config.yaml
model: "image classifier"
dataset: "rendered dice on a table"
train_examples: 145000
image_size: 48
crop_scale_min: 1
horizontal_flip: true
translate: 0.06
rotation_deg: 5
targets: ["dice"]
num_classes: 3
arch: "vit"
norm: "layernorm"
norm_position: "res_post"
activation: "gelu"
head_dim: 64
fused_qkv: false
bias: "all"
qk_norm: false
parallel_block: false
moe: "expert_choice"
num_experts: 16
moe_every: 1
expert_mlp_ratio: 1
experts_per_token: 2
shared_expert: false
patch_size: [6, 6]
layers: 12
width: 256
positions: "relative_bias"
pooling: "class_token"
loss: "cross_entropy"
head_dropout: 0.1
optimizer: "muon"
muon_scale: "match_rms_adamw"
lr: 0.0026
momentum: 0.95
nesterov: true
orthogonalizer: "newton_schulz_5"
adamw_lr_other_params: 0.00073
grad_clip: 1.0
steps: 8000
batch_size: 384
epochs: 21.2
lr_schedule: "step"
warmup_steps: 400
weight_decay: 0.1
adamw_weight_decay_other_params: 0.05
Rows from block 5, named by matrix and row number. Rows with one number belong to one attention dimension. Each number is 500 + 25 x the weight over its row's rms, rounded and kept within 0 to 999. All counts start at 0. Numbers have three digits each. After the name is the row's rms in percent of the matrix's.
# v: attention value (model.blocks.5.attn.v.weight, 256x256), inputs 0-85
# proj: attention output (model.blocks.5.attn.proj.weight, 256x256, transposed), outputs 0-85
v.26 101:521473501475544538527545486499538503508511514495504480445489498489501443509483498454483507454510470477487536508465479527527489528512452462533518451439518510519491489474552473489515522522512488476526460525534504500477482521522478479485514492509492530527495498
proj.26 099:486574466482503494516531467500508528555496485506462561510526465515446476470512529547475483504478473568498502535470464505489467514493508473483518532508473509464517469505512483506527466452521456519534480508472528459444523519470499492515516455480499500536493496
v.27 104:515469464512442481504495517500551519464495488504489510513483532474482550526498480507476473484529517524510530504473509510508489502498554565514507556522519473479478466501500486493466538459495518513463538492485512522492539473444525525476487491526501532482534484
proj.27 111:536491491492477554490478478484510475525457557512555488476477472454508500456510531523462459456522485504528480487498485466525497518486531518506539533522494464508473527551496519506486504525502543487545491538518483543531491483508508494490524541469460502470507475
v.28 111:498482531504543470509503530474465511499518475497476458528514476489520456469446523503499495582550506515510528522491533481536486498571456487443490539478458495482535510511498535504499474505503517449501482483472555516494495463487485541496511504473506471483482530
proj.28 110:475442510515499488464504488498493487512507488512461555479521494520481497536536500460536501537491485493537521503490539498483529491522509480471431489466488494477453495468480494492516466469477481513535546451517493503529509520478490511511469480498515484514504511
v.29 086:502514468505534564487480461458491498500493459463520493481505493537526494524500457483538522481486498483477502451515459502501478499501509527484481455535509478501504501515530473536495494483480472531509514513520563506510498464513543521538524547496491465472513519
proj.29 088:492450532504510522511509514498548510500487501507500528565458468482497490496480552457504479505491491538478456487562459498476483501491452482483502490488516518508517516521518539517553497496484486512524494540571496480471487495513437449550479535481480530471490480
v.30 098:496530518489540445500525465550475483532499485482531495507504528514501506536545511512515478483516528526488520456504494492493534515515506455457486469511518472510523472515504556491490485519473512514501529520533517458540478475473485482552541501501476496500488503
proj.30 102:527446482479491484489533481521506477467485498519526521532479546471517504542519494474557486515454516496494497514508519522514526474466507481505530470495513522490502504511491449530499512487491515467499461458518465463491514592461449492487496492564515481470497516
v.31 105:498487504529524537534503488495539527468446546482460507471491498522483518532507474463456503485521538505518492483585509559521475462501530519504483493479473470543476488542519538504482521476467492501521492469552451517466537478495536517471490461489478505511444519
proj.31 103:556512489487486506497501503509491498533539446470537526484505494507503517473517536505473528459563524481488583544555466463480494515444464484501517515488522494529486517476456487549486534508502482469520494495460487457490451546495481502543498499516515503536500483
v.32 097:486458475511459492488525485501525478501484478558504522549494525494490525532455477466481486473472517531491497495501545501461507561484510514526449481485525505536447464517485507464479477492554525459513490480509454498480484525528519517513482501508503461535504512
proj.32 101:489492494534487494493530488530509486501496519502487478497491508485548525475518510510512502466506530501484515484528540521473506518475537516519486481530505526485507548494516485470482513507518497499511526480467526563543496505464506505449512495507500469575459523
v.33 111:528492495494509488536484430519502434506468500500515487510523492509520459482526484519494526495513504517509470519523511513518507548491512498511497482543549492514531483518496491449511473484500474437505459503492469476511504544473531510567516462500486509519474515
proj.33 110:505478502553462466516469519484519445510513507499482519511507518518463494505497504487516508526482491474535511506489468465540512500515484514492487473521516525481505491504493522519506573510495496470497529488532488447470482487513505513501499447526508480469485518
v.34 100:508536457460507517490513496524490498514454559555468472489539459518536490528540506525517510485502504510495482515461506493512488507552463480499556488500491472527492538539492520513459491544462513537486488472515483519456557501474472470481451471484524487485481473
proj.34 100:505532494488533500477502505509497527500521464492488555489536542516507545480524458495477548501527501491504486508500516499517476480548468487517473514517512469547489503478454466499494516486541513468532495481488516474481464489527501544514521481518475519469484525
v.35 098:523473503516508470497495470476474501477519516452503454484481507471492500520467509474480480540528528506493467494473496493483474483512462493485496461503461504447497522499519512504456542509508557506504526535471490548514544426483477520473513465491480563459517472
proj.35 099:471503529505490466501501516453537517529475495463478471495502526474510491511503505547500542508522487471463515470472519496520491520514529477503493550487498510508519504503533538473507481480529518508510513503445531478473509536527516488542523459469513516440513488
v.36 099:478482506501484527493480504469510503501511476488527481513483490487500448459492537496510443503480497501515465561497502502556514510515527510487497457500485474522460538544470485517483499463480484518508512468465445551496499521537484539484468454492472522499458518
proj.36 095:540514477519486534513510478482487480490508511484537482509562511490528497478525475548477531515511530489483488505458507508469450526511520530534473464495525513485467507482487478558545511492500494527525493510485507459499487499487503485519453520544518450474517554
v.37 110:515520521525538508481508560487526472484490476493530502482542475442542509449483458506474452575500520509491537472512492456527534537500443493448458504536521527514523484509485509516508525454540471495493508504521498552525489501455483495492516514484483509492495505
proj.37 106:494498530493478500505467516530464540517520528472448506503462487504479524525463496492527484504482518543481490483527502514498477488504466463480494507468525493483541489508453463500502526504453555533514513512502481488509511519506464483489497543533564547482513520
v.38 091:466469506462511530479487527494492465482478467504534479470497535495499489492533521501477508488519518460468493482500486454487526512458514515502469517527471519490510513528500462493517509513461494496533516520503477540473511488544500470520502505502500483518497521
proj.38 087:478517483507568485497448513544489456482491495492506550483478529498457507507522510530520474505531515530468474493491517447533521525493535523529508457492490488492496475509444499540531516505495500506498524534488541542479483502474514541480481533495490472513480545
v.39 102:514514481480470506501487469490499467486503499492490465467489460481479471487504479479492539484547528465488505482466472478497559517518462470537529469513505488459488529519499507514485521490486475518524533530508492513471516498498473494513503494513446484507487489
proj.39 101:472494485532523497484499533483534511504483509510547526566491507505483542463504495506504565487501499495490510514491526525493448486509483506520540489538482475491540501497491481512475455490535501480517554542505468446483495529479490509501534531534505495432490543
v.40 106:475509475498476482490484454554525510501501536485496512506504490498511495449471532504519508465536440437480484479474486536535448522494508484496479461503509435501492507516513501504503468540477469489493510508500525482522551486491466478534479479516495486467490482
proj.40 100:476521472505475468508522479498469445551471498447511489523514499448508464484488501496505485507448543489506497494482505525478490509510491515483500485490488471488462512518486503546469526489517480504510520462502499529483556489496495464503539493481465540417519504
v.41 096:450497505527509500510480504474524484505487549533481532469490480459541530513498529486464478513515520495511544456531518478517484544469530504501490511465435490491465475479483511522499525492502482505476458535512479492554485512547466500484488492457500500507521492
proj.41 101:495490511514457521498492456498475497496476542509529502489473426485480467503467494488443515494505508515491531480511546491515523496470510493502527516512445473465494539454506495501471505493510446522553521484481522491510523525479516519495532484512492545528531482
v.42 099:479476499519488578528447486524497484538499489521524555532476462494483513509512481488538503443452485514461469511477471505488497511498547500516501498503499489443484474517503511472444544504494494517535549462536502459506533493477537486463473439484497508514506494
proj.42 107:540490449488498494491532498508566456491490514490480496547520561510504525514496464529465491454524489502491532515520517494468453510478495507524506456501520467475492510467510526544469517485505512456454469543494560482491469514492533531492540515488524491510458532
v.43 094:512448511516489526490483517483521500524495488494502526448465502488483469488513483478467478507481509449505467467525480499504518492471484471523467519460509539533451504526530485533525475516512509505481544489512498496501555465461528477511481521488553514484496502
proj.43 093:482531506502547454512482528552497547550512472442509514539479543438533520534544518464461506518506534539485509519491492476445513490448506517516470509534478476441503497466501551501481486509464501516479546488451475506485541534492518461493543488492509515513467482
v.44 094:487495503472525513541497518515528534483491520490449504512454493534488498526505477482462503507487496525480495492534474528499457493539511490498489473526539510517460522499502451513482522557494483480477509500464478473477486463505528500503461471455478510529489515
proj.44 091:530479466521482506497496481506463529498544485522485547499534510458506472494477517534518523499501533502484503531510512513489498521463514495495494476505500446499531466497503487569530487530528455468474490498461496504494479519513501465516527505502475429469462466
v.45 110:529500483514486463521471518496477444519458448495468505496489531507507467528483510463460498525494536498511506521466478498494503502476468484508538482467528495510486501479479543469497500482507476499548496457477460475508458499474461498509504515476543485522515530
proj.45 113:531486527497505485463494504525486504485523484487533525502518533514491539500511509541498493483465480496507451479533474531515508479470537550517520515478478496506510507499437525502497492522475484528503516450514488489525511564477508552469455458533503473552481510
v.46 090:533510547517497524520472511502514493536496460460506502454458526502532541478476543530482509500537493493487513479511509533500510504469530479493480528477461494506475505476538506540575535530483508518529519514486560491483527494499465510476469471518507532514486486
proj.46 084:481498533464568515504519504492475464511471497519503516505471507493506455551519529509510491506502481449503503484499475478450500533541519492505512491486479466480534492438499552483460489522483514490448489504470454502520519536505512493477539533484520488441489475
v.47 097:480490439527469525515497446465537446510435562520485529515509476530453510482506524505506486499487522532462471528486562493513501528513495489531460505515531531496483533502492524488494486502504508508489483504486508506481491492493550520501495456479511485497502538
proj.47 095:523480526508493515473475508485500531502498530473514486452534509502481452467488480506472470547482521534504449538482485488504470543474492471555492499499522489532530522516498507532514551490513522477539507469494521485508506486488522486514502513494466470522494462
v.48 106:508538521493495496522533510533522523493486487511497482489487455484516487483477525547499485545475506487528488464466494519497499494489504476462506531541522539493506515464508527473473505467484485507488505472474496495493462495539495524450471498563537478499515546
proj.48 107:504538524527495524480539490547512484465479526528484521478539448543487490514491459533513471485481480552500488498478507506468515447524454516524528480461497482499469570491493531485503525545465509496474515475493516451500506514460529527485524477475525511494520472
v.49 111:483565513532506484474451550510479502509486542531519460471513527487491489481468522520512479493482450480475500524462458540508497485500502465522491578547499523556516491508487491490545525458529475437514488498509502484546505493480546492519495496523520501477502506
proj.49 102:559533498536456511495488488495492494502536498479501523515479453523465489533528474527471460494520505476522501515475501479504477496471517490472456502503519500477505474481507516519457468507498562462508482469554455504534498515535493492473485526505484538531541477
v.50 098:534534526543503473521508446461500579497483485436481539480468510496507508498496508464509437460457503495491520510509534519492458490533482520451451481511491494499481501504475482485523498488515528546516485472511495481489515514527470456555519505501515488548510460
proj.50 104:469472505457526499542538477480482478535468479521541501484501498467561487508503531510514468502509555508484487513485525501526507419503489529520537491501479471449484481489512502488481502525482434506511508502497460484543540485474537478513448517538513516495522500
v.51 099:514522474534474502486485477501527519509504474523519503520487509513492490503490519472484527505474486513454497518515499468513482489499488474514487519499446503571488535475540539520500432487542477492470446515470507501488545496454482493495475508458510516469503478
proj.51 105:537472497490491510516470492494498487490492497543492493514516469488523492504561501456464474460470490504469484490499482472540478499527481519520523492539495500450542560493538504478512473504544527503452520449498490499506472464518527502504473511540518449474546506
v.52 095:447518526500474520502508539458536513515517505521512468506458421491505510573488458473527494523572510542463532528527516543487492512483517495471508488513498510499523496467502471487508497505487512501441511543511489488489519506483458539520519535498496492505491539
proj.52 104:563495533485491475516460445518490531502494539496508493455527476527436548502489460496474488473500497514545521529534471489553475486578494485496490512503525506461524492540504520504557492524473492503492479506525498511477484516481548481535490509533472483522487483
v.53 096:529493522511496541517488486542519481486500460491504501496487516502527467512525540487494465515519500512512561480454494536496491513495477515529524490428490504526510557487444508492479471498496487475495481469506508560485580483491478525477500523500475482509477464
proj.53 103:477530506481497484529494493488508527555553509457486511515528474497462534453480495497496503478504502521534501505488476529484522516518495509502500506475499522506518486592486498476471445485560497524523497491494460514493515510528488549565507506534555497501490500
v.54 108:538516526511472501496488497513488451489478547520441474511519479500487523523496521515505509529521453523510509454489490487475502501517526470557487485521476452517505481508474510499488477534489489498505526493539514460512534508482468488482499482500496498527450504
proj.54 105:492528468485505468538534530472443534543523481491453477498497542496485510536511488487488494488497511468495483449522547504503562534494498530470535511527517544512492529496533539501482519504557483507499497481544537537489496511502510495536514484547490461463497517
v.55 100:453505514510455538523542494527521489496533503492493491494497540480509512508479497508515495489475491500470502527480481464536492497503525492548527523476490471534501493482451469499486505522476475498511536463516501511502494505462527505494479478479514487504561502
proj.55 091:486504514504508485539478515520506502511523490495516520492486496514510538539536493509498494471513502482515532456492550507484500464509544509478578481476505489446523563517511516488491499465494497498487475534526472516490480488501513513495504536509529531527482549
v.56 088:485497493488487503481476516523506514508557526508503513508478522533471470507547508480520515492508522503484427504522488479501516497504514498489503463505492498502507523548502468490445523536536486443497499498495497553490506520492556517501497523476512512460480505
proj.56 089:523475511506485530532511488506549473491568506452512499461540446529502519458481475504476543537525477490541487496511499536484509512482490461538480513475521502467501548525526502473535478475543451507528472507479530519488492482522489494486518486498512511503507505
v.57 100:495521504492499509536533480473502505506537507524466503503453495523528518529490509501515524517453463466489470527524493475513549497515419460507515537517543486439536523500502467482548498503533482534519526538502492509515452525453498561475505468505496506487526478
proj.57 095:501496520480546451497478520502485538465464521522505477523549483487518483525507478546503510518473476480465517487440469499557454457493488521519511509473494497543512495471493512540527518512485464473487486526480510470477531480520454504512489517525473509521495547
v.58 100:460515502524518485495506511564479508446458467526507481487500422490482502490519508497520479484455500475504502513495447521482486497457556481551507492538524466539542487519472502494475463494465521526499493497511489525510489504494506451524506515475550507528456543
proj.58 091:470522481554497540492483522516502553520499500531532496516503512481502492492526463509508520490519508490475515492492515484475526488473465525494498502481482524544496481511502502522488514476484501495484489489529492517442522525489518497520425506531468491517531481
v.59 099:494548495471528488444538485467460479498508482459524546484507517527520509495516520488532496463530507525525538487495507499489467529502499465506467467521452522529538506482514476452490529474499527538530489470521523549484499466464532530487529500510519561473529555
proj.59 102:458494512471488482529459518491505479493491521520521508520470553520478501520480522507509503486479473506451439532516470482507520461503505498498545454476495519510512523518489541469480498529515471494501492557536526469483471520476519524505453539491528528479491440
v.60 107:506507489530509452438490482517473513482465475524486495507444496512503525469506482523494497484526478485459465468497475431512529524518527513498464467554480485483523528543531494515505490521496506506489507509502518479528461487435526497490520466466475493507512529
proj.60 105:533491448466518534486469525494490494462476527461509529534508507473494491520472476495492477519482488498462486540484472533474532486513468528477534519501471492507486527502480520556531515527543480451524532505519476531489558517498490498495466499488507473442512523
v.61 100:497480556476541466496551539538457469493498517506521482466516502515505542464457497537486476494477503492474470511512499465516465549519518481466492477489527473498494489513480477515496496511513504499553505458465500498472544493448489481516520472479455478501540523
proj.61 109:487517495471545475501467492507499507508494500443439504463471500493510474544567539507508495494491500495543502500524456547493545498508518491522490492458503490495482484525500452524526536483525502511504554523543533489519511524540510469487485488526570480471521492
v.62 097:501470500485515461470513475506497458472512526513468546520484550490476548529518488482475525498513458497529487495504502512500520449449472489449532525526468482513477516469541546519517503522515503477539468507524529521476488538525542549522471503519498467505488511
proj.62 105:516525501494514520474484497533498512491548477468491508492516494508496495497513490521506535500529489492533598484475504493512501522483498496462494478463534475568517516486442470484508455513497492523492538463523497514495481480526478495489479509517524505531511483
v.63 101:494508523514468504494472469527512517532469522509498488553501452518491493487494452524497477538507547514515497509500496505511510530477474431489522533520544547484509470458540491505492487482500530510500476468542475487549430501465505514530525506509505520520490460
proj.63 100:457527456531476526475514489496504468513530559489502497458496516539482460477518476509530507458486468522511505491488494506475500466459453509492495486544524511501483434525510492515473484551513449477539483494464490463470512549504490512541517513514497492463491510
v.64 106:470500531468532493500505528491494541487497469506535534486547509496492497515492493484499482497504497490569490483533513493487476509502485488471505479532517518505485518507477481510487483466525487497501534524490504482538539524497536495500487551496484501497507511
proj.64 110:491468532504471501466500510542515476525527477490540548471486490506508525471510523454487506480497480500480530471513499493522540517500469508510514504496470506509526520477478531512527529471566506498509511475528493499496533506481470471474492450513510503464502491
v.65 104:509470504542500528490508508471498483484549529485523525540509480472419478540533488512548514456477484485490509485525515521477501501491533528499483465506463498475505512467527482477501509501469514525458487476513504465483475492473484502520492494426490512529568480
proj.65 107:497502515479520526522497523493486519480469507525471494475483498538539490509481468477496528469513508491529506496481475538478502506509492476509477537522505504496506501535516482474532476530513470520499512504510524493500499481533530485451471536512509492501511544
v.66 096:525498528481527496516513506471486478519495477481510466514551536530495508482521496485524473540516494499489473476489482490496485492497515486509490531487502513499506513470472516487491472477493472503553510543489486484489478457492527514506516507491436521490476502
proj.66 097:478456528498487514493503478480541467537518510521487458517509474510495514553489504470506467506494526528523479480536479480474476525507501497537527524461482478502533525478485521511519483572467472490540539516539560518508481501493533501483520459510505534508541503
v.67 099:517489477513460470543473510498496525515459479463515484507534504465512476510511526479495518439462509520477503483509510498524474544529523477524496531524505480482508449530544512507518510500539507514494537496521497476497476476482502475539467487512506532515481481
proj.67 095:495473557522509520503534504480508473493517492522494482544520475504510490491491528532465478460592473476494511467486518470525492469525490470505548513509475509478489522505501495500535520485494539506481476515488472490513546533501485545522473528500496524493487496
v.68 096:484518468476518509482483524481490478464507516444472492495508503518460521510494502501505502508492503557536449488479487480537487472496496538502524549496467495499522465519485529506506497574488496517518450522493428533536502527489483454512515478487477485490468475
proj.68 095:509531530488499511518487460487529512553483504476492500493486527547517487502525471500536458478538489498499487516484512476483527508476476474484505505507504484507485493577545530528476493442474501493490531493512531488465505522544532504505475505482510456541513470
v.69 098:512499539510538499507501486443477486549497468546500526492453503514522476527474547532537493535528499509530494450475482529463525473505485489494493530497521503470525488489504554506469501480518467462485449531484516487493512471484512539531494493529466487512462506
proj.69 098:477462532527493533502473498467506512492519507454486515542504487506436517515505531490518475506514498453479465460479506505500472520507492527518520474468475494513474520532500472533475493503488468492503468509506475498516482466498542490478533465528539562468521463
v.70 099:455486484505501513525502484483499498452524501492495490524486502502538475477500473529556498561483495471531539541499512466482491533483518487504500499474462536500502501519525478517533417491479480495549454538492561469482494498508497499497521503517480499492480506
proj.70 096:458457466462481518541501475509522475540534500491512507488499531502500538517490471487486499505485474512534464522458504517526467518487512481521473500475489512457467488519528483493481523529507493514504504492525516513486519514519473521477491447500510493491509484
v.71 106:457543507542473474489487528502533497552537496472485483480538484502495500502532489497475519488509452500472507556474459502506530519504477517549457531467478497478500449518526529494513447512525492493485538511524521487519464504498525484533519434512485503452475500
proj.71 104:492517511466474522489486517511450540530496477504494514514515489465496503505474514502506466465510509498465498514497495499509494501505448482500549462507486485519515531515503527455471471499507495527464511491527433475480504468501499496459481480513511507505497501
v.72 103:495532488491542477512488475496489493536497518517508486486493502524519493552494566449509485566505506480526501489542451497512481499504492502469493525503520524492528495524461495484502494507468446520531507507504527516516491474477479477456491515510510504482470451
proj.72 100:503565480482451530535444531461506519529481473475518501491458498447473536517500495463480511491484487502508527471445474507513549470497574490518498495469503496506465473532487463531510475502500505479521511514495498526505477481498484487517494520495479517525516515
v.73 093:480554509504497496448446497480470517530483530567499501451481518482497514517493546513481507506506471539524478461539509509516475514463510505542528482509465474510482484477497526494457512445507509500434516477497512523492515531492466528503455471477488495514503525
proj.73 098:529479471503522512500483508522500491487489482480445520516489493497482489464465462518496479471527486490494499460486509485544492492493468514479541499492474533479473512527417491495517458497563512517496502492511513521538516471481495521524527533503503505542492540
v.74 096:526491524525509475482498500511474513545540537526474512561537521496450446485517499488493508460475464472482493501494454538475492506501478499493482450474501489522492530521477508512502490466488520523507475526485479503488490467532465474455485469547506534516497481
proj.74 098:487481522470510505506553517515486528494521437512533483543435464529530495484472495519476511488508512521458473482523496504515458486486486488427488531476517474534549507516504464529488505541477533449477520481499515514496500523444578482522483517482480517468486463
v.75 100:486425498511461474472470515476466502466496510476506514517496488462456534491522538517496491497455485487482524527513468481478534509511533512546488490520484489498488492489534508475491517486516556520477471478520491510513531527485516465471541486520519500495544498
proj.75 096:510487486469519527492527508489470474523457494532497452498506497543512431473469524491481515447544473489559475482505534503480523536540491476483454512487472529471482504488495464526520482517511544468477471499514504522529486493517453500492506490484498472496479501
v.76 095:530519459458502493544468517489501533505486443517477517487476512496481486479496534475512480495518518469519442511510487492547539471528499469479495480501511478463490515488482493492494543504524528513481527468489490478542491475486521463524516484531511456520545508
proj.76 100:519489549516500529473509453538502425508462512461471548479527530491494532512533522512469522507548468474500522524462511497471494521496498498536511463525501551520501538519494493490459459481511505476499480492470494501531535527506469465520524492504505468470491471
v.77 091:525501517524470502507477511497537499533480475499525501555475470514475517468513484539551491497431496505495494491499494521534489465512529498534455485491516504486523472469482501503475492507501506505543460490461490543498522476516493479529519436485530484506498520
proj.77 094:478529466502515542466532538517523494504480448489516483469507525505517463490549447512488469468512474450503500509505511508525504468465508532493540509447522542498522475518538491493443465493500480537508494497487479478540475480504533519491517506476509490508526544
v.78 106:514456517451449441529479487489511523530516527507491496475469491534518503514448493515531524522497510524491494454503508461537507509499546536476539554440494478506463512478527517500528475563503480475452471525459496522487477492475500506502502528503512499514458490
proj.78 107:509518467495468530473521493489461491517469497454476495464509519483479479526501506545513498507529506495510475515476470526514498470487499476519538489495496496519498498498528485505458480488569523513508500472518523480470551483514465478504529493508496538523467476
v.79 106:490532484485485477539466534507453480500499519476509467475454501521492461499469448514475494449490513494489542501512466504490512505524507503464486494456507567537499476505502507495524475527514513508503491540520475497463502478482539537522537501529443477499464521
proj.79 101:533471507502473510493500455475477511526495476492481513504445464504464481552519523504524485485525496515523510446489484500512473481534519533523505491469446497526495500463509499500513499493490475507526523480503506512477517473507480498502545530478496491476492485
v.80 092:514517462494507478496497485517494512511507471500470536509499485463520433520464499539488511470477500496449506506532527503481461488481486528538529494532524496535511510524460522489521473505465520524500517535497500521523502565525515552489524508492516458473504481
proj.80 093:512475522517481461491505511497482481469469541499572515507498517558457494472474531518491521515480477495514487524483517486458475486499484524475489497471533515502474520516538537490507515463514491532510495501519491511486477494540535505512515482500492516529482484
v.81 107:511502478515464514488512515488493548510495516535489517535533474530525484463557504488484471509474501478487502443536527508467463520456471528475456526500484472469504490500472530507512518478477509496515515554495456518528509500538522488509518499453521492464515517
proj.81 106:469498472483519482540490520495525517553518493506548531492500506533472519506495460511488529484543482522498482504503482510494506495490512512515510500514550471517514521486473515500475443530519513529516493482514515538512502525490496471510489483495503468557523459
v.82 095:503448502479492508449480542516556490494489460452516446471520540472484553489521520479523468464545467520525510499479496518520524485477518483528507501482491527494472481484517482519510523518442492508506541497533485529521493477467521472529469492494494471497475516
proj.82 101:504532510506435515508511506521469459471453475526503479468529508488503424490496496470505539506510489518516494521473504505484500484472526484526511490491499521509501546492474529451470494492511502489494515532462500521478579506493531502447473499523526523471538516
v.83 106:480460536470553463518464463495486527491489476509523463486506476517519502500522483502480508502505502502470488491508508489460482454506458489497473494507499512494502466508502501500498512487503505470544478466496463521556487557567502466490458504472507540513499463
proj.83 105:478532510554511517484481542519562512521508496493519507511518511502510503509471490493477516499509521530511479509476459513477533501466464530488482523496545470511518463470507493500452513450482478498493546478491485499480531520486502471502488528516498529520499511
v.84 092:568474536501462489526535518472521483468466497470490490524506497478520555513476509487487516467528541489451491491472511513467533512478518549530502515511549509534518519506494496491511543462492542520502480526438513499506527481478489528457543470557511478485488510
proj.84 086:473479494517522504526461504460490502502480489497504526494494464518508513558517489529491509535511466501520479478545487504468489495516535508514557556535491503518512503467500497534492500512504485538454461529505551482491499489502491527497528485459535493558503481
v.85 099:465507470528519544476524559508515469484481541541498540495495477513487495515515544485525495460472504532494487523530510502509502530503523564476514528476518500471488483499527528527514538498450479475565498509487496506489492502510528480502554507468491510526475449
proj.85 100:507499513511485488515464495560492510497538443512490504497504474526518505503502451510496485465537506499494453494488479481502538453480525489544488465481473492465523505553495527465440521452502532517477518519513515510493534555524470480475516486440491486501511524
v.86 099:478509500518468496501526473475522485529509519436515495491497453482508482471499500515556510494496513470557511504511497493498473493524524509489500453499461525496471530506501493523529534485479526462520488514547501488512483479490509526483509486512522499490542516
proj.86 097:499531491528492498524481493512502468479504470505534501542497491516502505473500501497476465497488542503479485508453488521474499474467515429501479476533454528466513507491558497453500490524512518489522507503549502486507537514468491502490506518494508475522461483
v.87 095:497458492477518521512495508487510516506500497472502445530540494469524487440485478502523517525474485508505497531515501505485522508556455527498452480481468461525504514488492510498515506485497491538503521493484537481508484520517495490495471507485500515507496534
proj.87 087:510506519491470507513500500484514458517457548507470535494505525489510508519490506507443558524484539536499471523469510503497540522475488479512504529489492536475477565535494471508521510531474463485531485466440494538490518552473542513522509489507464476485505480
v.88 104:546491514476504490504456480465504558472508519541502481488485480472509504496526516453474515461499488535495509498468465490490496518480479496489506528489546498516454548502452495541483535503481541477512527519481522471495508499527460451456488560481500481509495464
proj.88 107:493470508508478511469502510487508489440525492522492496470487514511451482497471473534551483463491487504509528487514473521507537521500455480517530475439526516486497496479499572500509533484484502514497525480512501510511492510482522466532510469516512501567484563
v.89 093:519504536512479554480515521519519493527483508505447474460501503460516516522529467482538520489523479474537493491439462517525537491524518461505530483489532472534527535497495512453455492509506494541463571528499523487479511487481507503472493550547505475496468514
proj.89 098:473499510557465486516511500476470520490513486557508556494503474512466488516493505449513493523511499484498485475506521483499503544505528526502528541535462486468436516418481471484513516539518522489503515496482496489477505516508500514519501481514521494458482536
v.90 103:501501505488501488537511518518461455501515490515504504521501515497498444484507493498533493509541570490536473490516461496506555504541492548474486492441479533471506507515514462510472482504503527523504496534518495510506494492518504495507548498495486510489490546
proj.90 109:478483436446507501457491473530455501509502463536502534486461477509485525535487513455517490491491459520459531483482489482494487502511508514548501523485454499474548477523509496487463508555533455523527508498464500468541485511483520515485522489498499481478531501
v.91 099:520511490495481428468500497512507505504496480461461518539498465513457499484495502533523506508518504513495513451482483475549459493493491542506476487516501513549533491503488489514503496503524483481502470503495534517533491539516495471549508521515508457493542473
proj.91 099:511500447545486498521497516519528496527526545463530506497493481487508526497528468490542529471516493486470519495462530523492495561488495497498466478494470503480477458501528501475461508526470461467522503529554545479499517492498535538507479502502524474526489481
v.92 105:510520468586484520546478487457505487517495522471507441562481497488567493471488527500497453465520492479496475508497502507537508510464494488495436475496513499466511518517484484502503528500479520469552526512510511500513518484478500503482529484506523503505481525
proj.92 107:492489532496543465490509530504480505543494491526495539488531492512461508518477450526490481510492470538501506534489479498522530478477491505529511531498427483507537500493533494502509447534457496539459462527460487511484508482514501569482444494461503485483553489
v.93 103:470485530500516504496494490456500508465478490467514507501475488483496498517542534507483484468517537503493519531498497498469512499588477509467479465502446513541477490506482491475529537532438482533517533526472533533490522503469481547519493465478520478539484501
proj.93 104:538477525479501488481469488512475462518449472479458521483507510486551477534553500548514492501493486515532488494445509502486573489490459505494480560525512500494485465504525522496481505539531515476500521531489510499506531539462493494518482529487455471466502517
v.94 100:482454504496470482515443528553531452512502571479494471476490490500485500511510505519529521487537496499538527491474500510513532532480533509463493491484503511518473501495513451479487487504479472517480506502470513529484551496510485524488525504481489511542496508
proj.94 100:485502476495495489480522457516457497517523486533516549468521481519527540482452504496516472504450433497490521484533458492464518517482526482483526500467492492502484516466499494484509478533513489535494513465520475511480514497558489555482489529478512480465548501
v.95 106:489498487526528529470531469519491536484510456514517491511514494498500468491510479509486522439514494489531562463525514488498476523485494487481500497504462486492470508499488546461543471504532504483490487495522441465526549524515488453488489462514493516488472492
proj.95 105:491495517490512523483513459468498534503473465454535460482509541510521492516460518479518492465527494485486505515489498488506473504487507482502511528505525466437530450505493486481527514514505503463487538530481549519475499493519478476461506532515509530456535500
v.96 096:476489535505477483457506486523429528525522529480512508487480487502519555546555491504503527484500507481499491522516498497473491489516457483438512512539481448517501485508502498507512500520511499496482485521502508476537501459501491518525569525522539519457546483
proj.96 094:524512523538508509456482504466535442521485524515524509509504491515518504508494554550506561498493480498501485503462510482554512471521511518497498474581486513535569505480532468514509505502493499490487481517524480527481493481487516460468475482474480473498475506
v.97 107:484453482496478451468527523488553493505479489470526488462483523483539502518483456476506524484485464465485531514440454447516517515491483505575509531484538524516470488456523510507528474499508512518529494533506529551542527495501497477499511519484503524438509516
proj.97 107:502497481493446464507502459538503512488492523527536482534527517466500499473472555533519509531447505484476521498516517496496507459492505491463497509468482509477494494475524500490445490473493484485493479533507479486479455530492501555471545480501521530474455485
v.98 097:473460500467481448515457513490505504485472477493565496487527507467497468505513504493469521508514542473514481539515516506484464502515436452446535485467504489517517522514470504464541505477498436546485512518473492503501508479454492501492463523519448506536477545
proj.98 102:505505525534488511486448476489519515471477497493511485435472470482495512504498473472491523531543525544516480468498512565556522458508523475444514481465536467516472443475526481518506516482572524519508493488514496499539504506468498457499491508505478517501498492